config.yaml
encoder_arch: "efficientnet"
model: "contrastive image-text model"
dataset: "rendered scenes of coloured solids on a plain floor"
train_examples: 48750
image_size: 64
crop_scale_min: 1
horizontal_flip: false
translate: 0.06
cutout: 0.4
tokenizer: "word"
vocab_size: 63
loss: "softmax"
embed_dim: 256
encoder_norm: "batchnorm"
encoder_activation: "hardswish"
encoder_channel_attention: "eca"
encoder_depths: [2, 5, 5]
encoder_kernel_size: 3
encoder_stem: "deep"
encoder_expansion: 4
encoder_widths: [24, 48, 96]
text_encoder_causal: true
text_encoder_width: 256
text_encoder_layers: 8
text_encoder_norm: "layernorm"
text_encoder_norm_position: "pre"
text_encoder_activation: "gelu"
text_encoder_mlp_ratio: 4
text_encoder_head_dim: 32
text_encoder_fused_qkv: true
text_encoder_bias: "all"
text_encoder_qk_norm: true
text_encoder_parallel_block: true
text_encoder_dropout: 0.05
text_encoder_inner_norm: false
text_encoder_drop_path: 0.15
text_encoder_positions: "learned"
init: "trunc_normal_002"
residual_init: "scaled_by_depth"
optimizer: "adamw"
lr: 0.0014
beta1: 0.9
beta2: 0.98
eps: 1e-06
grad_clip: 3.0
steps: 3800
batch_size: 128
epochs: 10.0
lr_schedule: "wsd_sqrt"
decay_fraction: 0.2
final_lr_fraction: 0.01
warmup_steps: 190
weight_decay: 0.3
Rows from block 4 of the image encoder of a small contrastive image-text model, named by matrix and row number. Rows with one number belong to one channel. Each number is 128 + 24 x the weight over its row's rms, rounded and kept within 0 to 255. All counts start at 0. After the name is the row's rms in percent of the matrix's.
After each channel's rows are labels from the 100 images, of 14976, where the channel reaches its highest value: "patch colour" is the nearest of a few named colours to the mean colour under the peak. Only what is clearly more common there than usual is listed. The data: rendered scenes of coloured solids on a plain floor. In brackets: how many of the 100, against the usual share in percent.
# convs0: expand pointwise conv (encoder.blocks.4.convs.0.weight, 192x48x1x1), inputs 0-47
# convs1: depthwise 3x3 conv (encoder.blocks.4.convs.1.weight, 192x1x3x3), a 3x3 kernel
# convs2: project pointwise conv (encoder.blocks.4.convs.2.weight, 48x192x1x1, transposed), outputs 0-47

convs0.114 096 [161  99  87 144 147 158  80 101 170 102 113 132 155 154 148 128 118 111 147 100 149 105 101 136  75 123  98 111 135  91 119 158 111  99 134 120 145 121 109 123 120 101 140 137 118 135 165 157]
convs1.114 092 [144 100 134  98 157 109 110 140  89]
convs2.114 146 [117 113 115  89 103 141 136 142 146 115 132  87 154 128 129 158 137 138 116 131 100 147 141 134 102 161  96 105 129 134 101 177 154 177 150 119 121  83 139  99 173  90 106 152 132 162 134 112]
patch colour: brown (55 vs 9.8); black (31 vs 1.9)

convs0.191 101 [140 114 142 140 153 139 162 136  65 129 124 151 110 141 149 145 116 143 145  65 125 119 119 144 102 142 127 103 179 104 129 124 111 122  95 119 134 177 132 136 145 122 135 151 166 102  81 115]
convs1.191 101 [138 162 157 147 145 171 132 136 150]
convs2.191 097 [123 100 131 145 124 126 147 131 153 121 132 112  92 126 128 103 128  91 143 101 171 127 104 149 147 126  87 152 122 131 127 158  93 129 158 187 110 149 168 121  90  93 116 134 102 149 176 143]
patch colour: brown (53 vs 9.8); orange (34 vs 0.4)

convs0.77 100 [ 99 158 162 119 106  93 153 123  99 183 133 121 108  97 104 130 111 151  70 155 121 125 140 156 148  91 128 145 140 124 126 113 112 154 134 154 106 105  92 119 130 121 135 146 137 134  75 101]
convs1.77 116 [ 95 121 130  86  96 136 103 106 120]
convs2.77 101 [117 208 125 136 121  72 144 138 126 182 129 147 130 158  94 110 103 149  94 156 141 117 106 148 119 116 141 152 141 115 126 128 116 128 166 152 105 138  83 139 132 122 143 141 128 100 115 124]
patch colour: brown (28 vs 9.8)

convs0.105 105 [ 99 161 128 124  83 133 134 159 119 121 190  97  93 115 127  97 111 109 109 132 101 135  91 101 157 112 161 177 141 180 146 120 142 135 136 156 112 103 122 145 122 118 104 146 132 141 123 133]
convs1.105 110 [ 88 131 118 115 134  84 122 104 102]
convs2.105 118 [134 136 131 135 109 119 131 156 122 112 163 136  77  99 118  92 105  49 138 149 114 149  94 111 175  96 143 148 146 169 149 105 133 117 119 148 116 138 154 146 112 122 104 135 128 133 141 154]
patch colour: cyan (37 vs 0.4)

convs0.88 101 [127 142 140 105  92 158 130 165 131 118 152  94 143 160 158 121 113 123 155 103 116 127  96 145 120 113 123 132 183 139 141 143 144 136 134 153 125  96 165 138 159  73  94 174 149 144 121 101]
convs1.88 087 [164 103 102 152  94 114 143 126 108]
convs2.88 101 [118 134 138 128 113  98  93 103 144 115 147  97 150  90 156 140  93 123 138  96 100  97  75 153 112 119  99 153 167  73 126 132 105 120 126  99 168 112 122 129 136  97 105 122 147 144 150 131]
patch colour: brown (38 vs 9.8)

convs0.106 104 [169  97 135 137 123 140 127 128 122 111 132 124 180 144 129 144 103 157 168 128 160 103 122 164 119 138 111 103 128 109 140 154  77 116 118  80 183 144 167 122 121 105 144 167 119 144 129 117]
convs1.106 090 [167 112 155 126 124  99 112 100 100]
convs2.106 086 [118 184 112 122 109  87 126 148 148 149 132 114 136 156 119 122 155 148  89 147  99  91  98 135  80 125 116 138 143 106  98 142 129 152 167 154  91  87 102 135 157 100 126 148 146 142 129 134]
patch colour: brown (31 vs 9.8)

convs0.162 100 [108 144 126 133 100 138 146 144 134  82 165  93  65 115 161 100 122  85 121 125  96 153  82 105 118 128 148 116 165 180 134 148 147 121 124 126 147 126 141 154 139 104 106 121 137 126 112 139]
convs1.162 093 [ 95 118 142  99 146 160  98 105 117]
convs2.162 092 [142 153 132  87 122  79 159 139 144  88 169  95 109 103 163 106 143 109 105 128 121 110 103 123 113 131 180 119 147 149 148 156 155 116 143 145 151 103 143 169 165 122 120 121 112 126 119 158]
patch colour: brown (29 vs 9.8)

convs0.147 101 [147 102  88  94 141 125 125 141 155 112 113 149 127 135 122 116 138 111  88 122 103 169 120 130 112 135 135 124 139 129 127 149 110 210 120 127  80 152 100  94 134 126 165 154 168 135 141 103]
convs1.147 085 [ 99 114 117 120 161  90 120 153 101]
convs2.147 127 [169 116  99 111 174  90 155 151 155 129  97 176 112 125 131 135 142 123  89 110 127 169 141  92 101 155 125 130 122 118 146 151 102 157 119 124  78 148 105 129 143 134 167 127 149 121 118 146]
patch colour: cyan (31 vs 0.4); green (30 vs 1.4)

convs0.131 098 [137 149 120 102 142 152 126 144 126 141 108 167 131 162 128 106 139 167 104 123 105 106 176 140 117 109 164 107 143 149 118 120 147 151 105 117 102 151 108 120 141 189 151 189 138 121 116  95]
convs1.131 091 [147 126 156 121  83 157 143 121 157]
convs2.131 095 [144 104 132  96 143 130 123 143  96 177  59 147  92 124 154 146 177 152 121 140 133  84 164 146 136 109 158 106 139 118 137  95 124 143 111 128 111 116 142 110 112 152 129 152 150 131 156 111]
patch colour: brown (57 vs 9.8)